Weights of a small image captioner.
Model: 5.31M parameters, 24-pixel images, encoder arch convnext_v2, encoder norm layernorm, encoder activation swiglu, encoder patch size [4, 4], encoder layers 14, encoder width 160, decoder width 128, decoder layers 8, decoder norm layernorm, decoder activation gelu.
Training: soap at rate 0.002, 4400 steps, batches of 64.
Data: 97500 training examples, 2.9 epochs.
Rows from block 8 of the image encoder of a small image captioner, named by matrix and row number. Rows with one number belong to one neuron. Each number is 500 + 40 x the weight over its row's rms, rounded and kept within 0 to 999. All counts start at 0. Numbers have three digits each. After the name is the row's rms in percent of the matrix's.
After each neuron's rows are labels from the 100 images, of 14976, where the neuron reaches its largest size: "colour at peak" is the nearest of a few named colours to the mean colour under the peak. Only what is clearly more common there than usual is listed. The data: pictures of board games with random positions, seen at a slant. In brackets: how many of the 100.
# gate: MLP gate (encoder.blocks.8.mlp.gate.weight, 480x160), inputs 80-159
# fc1: MLP up (encoder.blocks.8.mlp.fc1.weight, 480x160), inputs 80-159
# fc2: MLP down (encoder.blocks.8.mlp.fc2.weight, 160x480, transposed), outputs 80-159

gate.265 077:432445482495428454427480503540518532448526524574508520493519480535510437499512434525514469473504484488568462415497485508415551471543520526550434497558504479544442502497509490508500456519547498517492545504481527485372425535519537462466471510
fc1.265 081:465455550452500439559497540468518542555439519471485493494436488591475402516526461458464489502518489508485431461484495498471547536487468512536490475486505516444501569455555427481499525459500469409484560553586479513505471544537534509483542536
fc2.265 086:502528474495567413515558503521507392567493503587521495577451493638445494494485518452483431558483475509543498486546466515520522547488522506517479440533464542563524452507470481541456499491484506458538522447578452541523535495532507518429511531
colour at peak: blue (28)

gate.4 092:542535529512504559440501480469568448480562509535432578456504464514522452519466454506416479553491618486454543507472568485523492486441557485436543498506470456556505530519518488522454483530550501474557546418523485527530470519488497447517553471
fc1.4 105:464490550517501465490524529496449470471433525474421528532548503482459516611532545514574527449477475456546487538506486491464518474469515523521567537493486495481553499518447535542458473488543534543485498488476497485485553505540492459504492493
fc2.4 093:511455461495572580502485459486541484557513465482449516528473464491494512546478500502464526474467494547595492382511462468524473523485469528544480418478487513508571572491534444546523504410531521495541519487551471560535514492472423510488574515
colour at peak: blue (29)

gate.228 091:448502510513535531522525545529528490554546525451523420522546546475496544477497525444450564409478465474506512555492459572542465540447435485520473410465512498523554467495489453485530463442600480551482514474483472428449456491540516504525472478
fc1.228 095:459497495507516531514526546517506444559566501421531387559526501482493511489501569459472544410495460494492507551526444562514442531437446502511465413478530499543580478483464462498531507465584481565472538487474464416455463531512515501510470489
fc2.228 092:520516446503462404458535440514497475491549430536537542499506551554559576503463514530484569449541477520506505481503506431478472442466481488485455449445510446473565510471532474494470551482522566553479518545486506450453523496545528426550512521
colour at peak: black (37); green (37)

gate.94 111:508545498461450541531511507508539470514513515515524488490491490526555481548470533470502497447524616435416538462404491528531532638488434430538517560510548504527530513500483493491461474381481503541502508438470423541483454490548521488554491439
fc1.94 103:535519462466482480504479484494527504488498507521546478502529497506554472496521559471513504437479596435404525478436483523510515586529434436485542522503512478524531542511502487503500454403458431536498516399489474579537467486522528533551487413
fc2.94 107:489553491480454512480476485485496483458492551529491491483537494379426403518445531519500476522532481435460431465540483447488512527521469484500509528554472543566456520456480498547361529517393550456495481503475510493505492517598449515512520476
colour at peak: grey (88)

gate.338 096:540510505505502424496487527519462449510511541460499533401478448541496486542614478498526520499539439529527535487419548460540548523514478547520470562539480472497473481511596496571527497520454478467493500516459464530527494439435535448481495478
fc1.338 096:524454519459490578536542464476543540510491491522487522524558595482520526416438502462481482472405528487505542523564527559484519497485514479484500487510606510551496505501446527521457483486553498507547498492533540508425520531516486508485520530
fc2.338 097:435493483525476489500507437488531495490447476476478466530491454558523508486504494483428460461449519502462487554483445503564573473425534508548504507536506564536528488517513579460497526474398556506467502469478573440510601545588452593520461530
colour at peak: blue (26)

gate.118 094:478477459526519558469503495473519487436452527459508530452477501495466469503477456531530439500516515520542500505521480517549525521536512520483457503502421436450508542407451542479434421522553498502450514576515521443569523518502500504464454531
fc1.118 094:542519604448517460511496446487547523552563522553464492489498467442515465525511512520512564467512463491453462521484537500454470549459528471502529456448537503560479510578537466538494552431505548478570521401454467534492478481505533516513527488
fc2.118 097:500423483538542517536533501446510554500426528525501405498462505498547489451489511528560421500397502459539487510499540526506461487509489558479502479492419515500532555516515444555550536488608478516484522510550487559549481539493552471448471529
colour at peak: brown (44)

gate.170 102:520494450516481495503521445518430494502445513399499513447499502485487547509517476470516495552477459456601469513454518539492512472433558529489470463469484460484515535483475493559383551483501461619541557466440460505481562470526529496494495455
fc1.170 094:593573556470489541453495485540469451531484495385472457425448531544469477531532470450504508537469485504591441521432519506485521476512487514508483501462496484555539519453448521548456506498474483573521542518459476491448505444495524444542456413
fc2.170 099:535488479514500513506459518546520502567513471529476492571497426551455423480507516543534561464470489494518586471463472451429489515500451519477504527472519458467466492517529532539506538485508524514525523534504376454486531558526491552483441521
colour at peak: pink (40)

gate.337 077:535539432482518508476499534445436539490489460555570469465464526442440620523526481451580557511495508476517504540533450464518468476570578461503558447446487536528518488461499495454479404502456518483490514509481614543439507494573525557583504543
fc1.337 087:530482527459500480512461454472543546473554539485542446481477446440526478513517538410576526474508508502511485490431501522526567525517521540511498517452537451535504522500534443498517529507477507470579502459466517534447426531515537523577461637
fc2.337 081:554618464456439492553490530517515472496485436578526514470471493530491555489497487535447443464437522539508446509517546553552456510527504519513487465459511444539492574454430529477539526455521509414527499453534445528489508446491494522438447492
colour at peak: pink (46)

gate.174 092:545548536475564545492457574424573518466536470569483489513501525485494490534529547514473470544514467473469552566491525534462505513482542489532525543500442491552523514504483440532507433597564479459502524431478531519488569490486492413476525532
fc1.174 099:432516543408546505497431597462484508509554538534510522540526477428523533521522504512496478491471536475484587596479518493494540534482532493496482549491421508497492493500516434545528457595574539511470511451459522556549534545476482443490494545
fc2.174 113:460544462491527565505536512491558490452487496565493518442560511498449515484521472473438482468558505471503440497499487461533509417480526481559471493548444494521538548456499395459509491534505513520513488489480542469508449499456592484486544492
colour at peak: grey (96)

gate.417 091:529480486571483564560497486527505497510474526502460425472516523464508484508468487459506487525398498491505544511483516484515416567490470493530535500544482587506483499523552453472486518524466421475559519498528480517480504497501457495506515579
fc1.417 096:502531566437542473452480547449465512479514445533566593496496530500516514499532517513458536483532492490530539458513539473513561454494504529481473537474510468508543452430438506561485458432482550514476447562488522545515470576524546507479435388
fc2.417 099:567569505476407539470556489457476544507496476510514521565489521521469469550509492601507506560562518546481546493552431484521494469482497480489547542562551632407477501550526516435526551549536499536465474477462475534458543551487529491542501464
colour at peak: blue (37)

gate.402 122:498483471516555395487474457496519461451556477528504487518464446470465511512573503577515479456526505466430426560501535555466452493460421450533507440519497496514505506458492539453463525490554531503508523489409489417423525468515432540548500522
fc1.402 109:497478488489552431434485496500500469476501455493522479494446445511458529528516467564526443503526479498445435551452558535457471444458444490528492401519474487458495508446509550479437552460520510544497522487458497450472504496557439589500505509
fc2.402 114:487532513485479535451513485560558528478460540589503525497462503418472506498618463550485515441487495553397512467561452531552527487522500532479506453391490520505517515446458537462538498500543515457496509513526514459455530478491526496423525485
colour at peak: black (64)

gate.407 086:470472448564520446523519586508452538471460523576493491490504479510461440468552523541483441501495459464426550510560506458506451531490510486491472397569510524547541467484538534471475492581558517534568456518455448487481517561524502471533482481
fc1.407 098:483487539567440456549526599431416506478537543565481457454488452544524519496528536507502464532483450453436488561558546445473464509438514503515450439523432483481513497511481495510544450521536488527496444551413483517446471529523504518518504408
fc2.407 095:435497522528507456549427506529460481490525583529527519510490479510506494480521496487463540499504464498469461531532510534480468562444528544498448497466560476502502447539513489419445471464475504506492547479527474503486472522524483591546518478
colour at peak: black (32); green (29)

gate.223 126:522484522496462455520474589495484488540552552595507517549492474494444525504501530474526492465508531448529546591489459498501493457493402458468433463537548503480483472506536494468407495502505523552422581549570522461510470522533525494559471462
fc1.223 125:546482478486455463506488575523477519528525511655477453523523499471467533503527526471486479461493548447548491602489488495515485446454454458507470501531523527532435489508476484476412505509498551590441588501632522500540520488558546510559461482
fc2.223 112:510407457504517491462523520539493450470598478482512480448538480510544559545536530478461498491461520518533503459447531477471549514478384459478496491595518435476479469484502475496458482463532549478416548561496490542490524495521485485527513487
colour at peak: grey (79)

gate.122 099:551571495481578557531505552503513470440413464540462523509507481541461457520438542476470506463488482486536429532516448459480526521502482579480478536548497597495493446511522501520529505437558417530510501476511440533463492530444535450603517478
fc1.122 100:562508510478549550577449527491540469503499464501555532485440490494509472489462530465431536545450473496544520548524512493448516418454557525502486502464495477494416522514521515514480530486516546516463466437569476488510524487414521524511475445
fc2.122 094:510438480512486564494494513483478567466502473496496522509551497431417490541486545469535553540407492541544498558545535500410477555527488594510550462528484552535520507476523585499552535456430496506450538468592514502455446589454524455444440473
colour at peak: blue (57)

gate.382 106:476510531482511499429587508469455494504437539511478506502492522492463508510531508407532551451547530486539413471448539534470428456469484544457438499563488523448443503499522504496477499542515518477519478455448515468468572479528456543537499438
fc1.382 102:520534491483471488479547493442446488527582425544490454465467471482556512535516537432493514480558521484499426518476471496462501442444528532506451505533475529490460544489446490532509497547466493471494453481437495479495563484505518540593430453
fc2.382 105:499527533518530416455538427540497462485470504464466526522527533527397466536514512426498488507564409549545540548505441471527489456486448526466519470473515431495446437580487468500428512484531546503511513564493461506454497506513503566532543504
colour at peak: cyan (30)

gate.413 119:534495510453526543497598498486560519517460515480543475527479524523419530573543559460535432452490554509558492441472451551551474470538514484542385490480460493529497522485514492587496532439480508462505472485574460493520556496570478527426427512
fc1.413 114:545489505454515550500610489498557525521438516464545497542470513515398508556521522461529456453513524533547447459463443543547475472531494482528423486489474498533499532492522489584475489446472490448476508486542472497506521512566470564448441510
fc2.413 109:534493529546426464469499509527461539529426526495500483501478495513472505443503501501436525476462493428480506515463487475517483463513445519537490495498470536487500548483452450489488496473436519528546509552493410520506499533547520369480475374
colour at peak: pink (34)

gate.195 093:471570516487481486557494528460486545537497469478505498493523512468455537458503472411524513542500457540610446450509419530479440473562481545524468456439553455517491470472521509519532458506494394563535479477534531507492482478553477452511436458
fc1.195 097:458563485519498495569526521468493495581459475495516525478512511445438507475500458384527508494477495557605432438522434527470468534601524522530440439473526501501454442483533493490457517448467403573531501485524520578463487485539491446512451495
fc2.195 107:511451495536525428591424475537555495452511477593491546437507540493547510471503505507490472476589546442477533488536407547460536555484463534543494421518476513506536549445482449505518451499510473462521465565501515476495449498434531506486518449
colour at peak: pink (40)

gate.194 105:508551561513465498461487448462498501559436544424524482510506465425452484467451517516427430524482486529440517467540532487522481493490561494462451574466464500551474481505517547438517544429521504445503558535519541451585534506483469537566503461
fc1.194 107:562499514518578478467502484592524448457494547529505557495560515556573435436526476550471567515500540515502495524532517531572496568435524473500571449511491493465511541393480480539380509514481456512504494419407541476440551525495523471517491461
fc2.194 107:485531516503518532565427465452511499476502450523481535494508462541496533478474481409522465583436474501516537519464604487457441526401497479482483520487550530453527451493566453462465586421461511517469538569478461515478536491485459526484526532
colour at peak: grey (88)

gate.349 106:486458469484461466435515521548508436492480507477476458520606531506413459499520463502486450484591462486485489549577517523486541413489506429526451491524473480470588460525517497519471432503570588521496535477408506522511374518502467540507532519
fc1.349 115:492513506515502491447531545563586467566470464424497496505541536519465484523508427463480436554573522504501439528574513521450468448486484435478475527469421527494501485492490493514477502442570548520482494536512527470494490504590495533498486480
fc2.349 108:505553509507463395524504427452499450549470533579471504515478504525466526474487528464498561483477490496466513482520444475480510479550520509475483528473506504563505490496465560461589520511547431473552479457494489480454477496539543597492488593
colour at peak: black (59); brown (40)

gate.358 081:531471550527471476453525494526488531494483483482443508460516518521439543474552468473560460512463517487413461506445542474499508543512565507483473540485556488429511540534490522580513463473444536425552533520521417528529541508532547430465490588
fc1.358 086:518508480486543421549510489466480493536559452492433517517514474506519540514519528487453499570483482551498523448483454484487558475485542543494549506470482537478520543526559440487461528510467427574449440476446548536512430454503548449475626514
fc2.358 086:478493523565495451517575516536442464461501537532464527482480457516519539513480456485540557395493522505491555545417416517520487446587513475498473469501559443484472543443500483494463517481522469452544488520454496506547524558441463537535495534
colour at peak: pink (38)

gate.329 089:457423524540464518486529488411497553492446513536470518508438569549466454454492566444490473442511510455519422521498566478554501513487515539448496482567472516494475524501504439469446495490415544511487548446518471428542473547532552563460461456
fc1.329 080:558566527491523407455469518568490498492496430493498517486505525501542485487508429573510540569522527523475556487497476528408446438549532470553476486383523507559552493459495537545491488577575472472500489543487558496430494482501460495561516555
fc2.329 079:437442558452458531465483488502487469496488497534434459450521560509476506496458503500511521545476435424464520520517510496550499434449415516444496505426493514473542472523450562532436482495529528520554604486434433526509495544494494487561549458
colour at peak: pink (33)

gate.302 116:478467558515516442546450431516439540467501483558495554531484516450467458431543524464446481462566540540475448633502513531468487533469534527484545426500489427552517543560519485443517505480602441480504535506530511474495485490466458538480604489
fc1.302 132:464549494527507465562445465502465522591560504579436527528475455489500583480581419455498518440550565531509497486422543479494504521483519486495453461554512484533579573545517482435511477490542501486493536479447464497510477509420466477497496474
fc2.302 125:534435473492454577463529512472438515550444586499490506473468472524582509563508486492516513531418487459503434543500561524492494619452510506460518510506546438490454492467520517508478473501429490501447483520509481521495476512531492452510487466
colour at peak: brown (74)

gate.84 101:501476538468506519515487480466504411507521506497486547442527570553529460522483552429534552553465465485564512481480532478445529541488465462444463536547482489558517586486466486546485534442447433475504513582474471489574556515502503573499520467
fc1.84 103:491498500541459476539491451518534519543518484353523504454449502465490505500540563479468501489531490496452559436545402479459444431463474546446566513441512545555580508482482501442522482542496512462479522456514466476507579503455478505498542504
fc2.84 115:532416477508576509456495493507563468491495470595565486517561580485590520513466517540573545545432487585533537507453535494490455485493555570502543529481501538483496496511514477509562435478524487525551526504415514460498496472455462493468489520
colour at peak: green (38)

gate.41 096:542498523512478438487503554451515536499478526537565550603423473496452488515554517483535536509557509472581444541449531556542408568498491444502513449544498483516457535511521458517559439542489569483531499566545551388453532534433528562459539504
fc1.41 089:557517544477502446483469529469490513512485528478524542558437445506433528475547505451516481547541512486591463464418518522547436560489466461508515480574483493535479498498538456505571437545517588465512503512550505417461542526421546545496551456
fc2.41 108:534505509500554505440490482511529499485533455480596534512500548450476450472494504510597516468495494508453522496479516493455522448430480565445483537453473500509446440442498452520416550490478507572525509491508491472571518514478457450483501512
colour at peak: brown (39); blue (29)

gate.211 095:492548574580556454481488478490498427484490459462502512458429512489542476507426568557500454608447503518490478577458519455464527486539481468486434475531536454534478511439500523451411510499475461492438478480448420493557556501510501622549481518
fc1.211 093:474518554540526400423523428482507444509450567558504429499494502526501523456463477498475495510466537515547487584511567503425543454506484477508456433436510459554488425453506491518437481437508464569454458529462436384532499495539488599518560490
fc2.211 098:527560507496554560477592495491536499496463463497500556470490543514391459461497524519499436536508504485478436541423531468519433478512515460575464571516521442478560492466457508506460447566565469499575501475521467446470511479474504556545518465
colour at peak: brown (42)

gate.425 095:539460476447471452512555426498483512488490502466505463460489455565436479484480569474519524494527532471479473501495544500531521554505468456501591483432546529415523464502477446486466492544519506552513551538496563458584405483566467490541449450
fc1.425 099:510510494454478391443553565490479459474539567520465490472466501532516495496493511533548512479553504514427493531514514470540464581478513452469511515510537569512619528557500497478458503437521506475452498536507480448514476439601494527491485470
fc2.425 098:489544507519455577516506494506435485481487456434531494515470581515538554437514574522413529495513503488522602494429546493439531530482474568556536593475516481476534481514476526560568445540501475523497513510507526523512537450474493524448523488
colour at peak: black (41); brown (40)

gate.292 081:498465494572466481445555500483557457511488440515492551526526513551499457521439486498460510543469467508527474539502506509433512524491533550464554468512514506501502458518482552502421528520465488537479538545497600514574514528427439598540485432
fc1.292 080:509529488501446434550466483469512517449489594495504446473579455505542540506470485534497538475499546512471518528554568485509499463483508460576543513556491535460518497446489507561559475517473514488491553489448483465504523509434470454504525522
fc2.292 079:507518475450450520474523572519534509473556497512551441495551530530513538472481589458526531499526416487507557464400451460500476486512513428489478516418510484456526431444523526466526487416545504488534430438404538561555497529449501540507502503
colour at peak: brown (44)

gate.344 096:521490517466461485424583515530559514545458525491420432496485496524492562389488509524481506466504555495460494458475510529568509497539455546521477526505436507503392440495511516495478498458456491499490482487549534478541537480476420451536535495
fc1.344 090:551603405477537520563505559451436547527471512469556589538408542514560503491518481552498533501486489541497547453515431491555498512462496502452527407514573507482446513491488520488458486469597450497488466541528505466502550517532465450544445516
fc2.344 098:490457501465531504524548442509554557521459454539487550464506528565551431502554504483431487511460493447523520522548469444460502491492549486564494421460537508526552576495546432456545451482523569500457519506447493559432498434511553480496490549
colour at peak: cyan (29)

gate.172 105:463499496497433526481530489496520505491474499477543490468556466455544448504494464398473599476545540527554480538522500540527494458514532478518543486511452527529532575525492509479441532550598515554435575508543470515535486507592482455543449509
fc1.172 103:499541566501481514528429467504473545426497443468505516535467522498460496550453518487525524530492499462544474593570472473494526521437482466462528486516511507545482580502535468549490531545473465557490495520553480439517499565548545529591504587
fc2.172 100:459478479532518479499487512470525556511518484534497518465443519570509489443529546525533521581510503500465517447558508521480434543478423610558487530566531440451542462525476463505469528619479493516492486526454506441506431503515503523491500560
colour at peak: brown (42)

gate.248 090:551486493613472620468538521494541437490484560483461472483482502536508486541512454472467492496454465489531497549514540484539455514523509502554488513499487531547505518522631458481516541516582527575511449462563461517483493456526481436509549477
fc1.248 094:556501498627494628455557534458512461493464510512480520477497507497487488545515470472451492474435449551518531531512549457523460514477496527543482519504482541563514520538620438545498546530524586551510455482539491501496547494521534389504535460
fc2.248 101:507489497483492508502494471530524487533502530471482494574499500535547453534470485526481501445444556479508467439484506520469525561543527544564557422476471475479562520458487562493488421510575498501548510528507501476527496489434513565517536525
colour at peak: blue (37)

gate.273 088:434546437589552515555487433520605427513545554462495479457472571504490438548468487518530502502548488573439521535509478519551450513583437447505566492574528588480564559519459504458506515497504497474522520521492519576522528517528529494476550475
fc1.273 085:441517469551524499555519468440607449523551540511553509429480519526534475535506489522480499534537488533449500507539448490488488512557436474502486506561539608456512558587447454497568469455570486449437511501508495586500565514495582483463520506
fc2.273 095:474567518470475444479476553557465511546572518476482491545481494525530468429529488522518534538461454391467476448497446495482477535535563494473485572459516422431411549547540578456488554482504468512512454536416435495487478487473480523511549460
colour at peak: blue (40)

gate.204 099:492482445473513531474534515588561492477524520523430513500489507495402489462371544507473476510483493479574552553486555509504606433545499503555447475481472524481490456471464509453499524433513591476514519534456557482555504498518528423540478528
fc1.204 096:446497456497502499556486547587488452466520447522544427492481536517525436524500501482470468435495544441563506524425519521465501523554471527499558440505517499490530515476520526460442556552512508516533517412502580499419525483498485456432555536
fc2.204 108:477463528511513562486435455525588500467429534549543593503475480489514566479553524480480479532498476472547448481529592429471506474464509566519465544504509473463503519526495564509570535531510490509487457521584497526454556471544530403550483531
colour at peak: green (57)

gate.229 082:493460513496507542514475535499489518413468509455420501547511491503527540491555523457429555465561481500560449536477401516492532477421468498502457495496521490466462482449478510463473463451524483503559483511489470532550522508486511422466474402
fc1.229 086:498536464508510454527507466503502484598517518563567465460483486487426412529486495535561457508461535487493506467582573471465475541566537479529527479555499554522528523566499505494509550517486487477420511499508540481456474529507465542539534558
fc2.229 096:503571545535533500510468420490452444455499544516526449461457452512512465505443487490479501505486483531503487476482499501510452454521546476582501519497479461511424496433527547384543495565452472436422471564466450539494451448504466539521531531
colour at peak: pink (37)

gate.207 100:542420460497476519451468501413504437501526583523502471424501494496508534519449496497488493547497513519521534454515519558495474527481405516490550442476499510533508455521448414525399517427505533465464453596519474507488578527527510505468421550
fc1.207 093:483362490501509494595513567507487470479479561488494480535519495481479507487517517435506498563536494525447516495525496514555498561507455486537561526483553449432501422518519446524425481434517521490437527441481501501467515508543507459510428487
fc2.207 098:519421481487451533488434481559507540535396521525462557489495481538420532519490516504455508494482437583524559522524512516535468548486499534495572429488498454493505492484486556564480510477522470483501472470482448507466497500488417548532538526
colour at peak: grey (77)

gate.262 110:478495488446468472438582476444468508464541491500514504497541511459460489513497478489582524519498521560474493392503466521535456513579386461463596492513563576487489482509521476528480500562472581510531540505560539537484495492525511563506502574
fc1.262 116:466519484436538491433523473491461515438527538497519509541507508520485540544527435498516503505492544571444468418460496503568480494570357466455580427525524602495475482486534499493521468480476512526524509454498555525451477525510456530472524501
fc2.262 108:515534561536538507547481537502515521463522447529534530554485527523574452558482492477539490528418484447504511424395484558530442483469503523514472481459538465507453458477489507518530589564419525505521507520451431470504481473521519567489559548
colour at peak: grey (79)

gate.192 087:547509457460480456458510520529467509489534497570504482572521481554458445543510453505516482527483488550498467524513537494480529450539488555453453514501477491515546534519523458537553518414515503518530524578448510509447524476528495433435503461
fc1.192 099:552499521552530448510489486444475509428591478519525539485489507587521494504486478495485449451531504397495477508475447541486546459512514517479498521534515497490461510519441489476495567462501480521560486494429446512433505539432512569482459437
fc2.192 099:477531512463563524463503501482506448509529514470528526497503521479512468482503484470545453523538472553479453523471439535495428483527465429508523443529460436513490533503523501430411591499547471478463520515428557483582506511529448520576528462
colour at peak: blue (43)

gate.283 082:472541553490444500499500538499434450522541470566465511482510465501451498607546571490494452525503519488568525484519472504415503476464499548481520498510487476530522533550496468529544435475463478508528523426555471527447493416479518471508423464
fc1.283 085:470566538495435519501495514499463475517531495566453525471517492484449481602568585486511496495506543506560544482530468503406504507464495563505514495499484483534516507547494446502558460491477474487547532417527467536474508438465522465491423464
fc2.283 086:487487543523476510503520525509520455520498460490511541487520534496481467522525494551524527504541498508482554460539564487487410487486369572518482540387521532440481525522503449515447522513583531471457514528529507514522506462519481529506510519
colour at peak: blue (42)

gate.60 077:475416464523558482558403507491499489510522541479453556579523501474554472476546502438530482491475491484485482492500503511496507489445531478494433470580442533523543517463487565577473500486515439552499472530506526545566455441506510459435523523
fc1.60 081:513552512440482534463465479483522460474517520549557430424533518483471506483525553530486499531454542512521483482513506443557525472547429536577492571467531446538552472526508459497554484573520596401533452417470468478501496518511547474531470570
fc2.60 081:522462510486457463510540503519507509524483499523493541494491513517445604527479560438501461439417561509484506562475499445564432469512457444539517435520539468495486476429456488497429510475450516431464544574452507505432464510526507485524526488
colour at peak: green (25)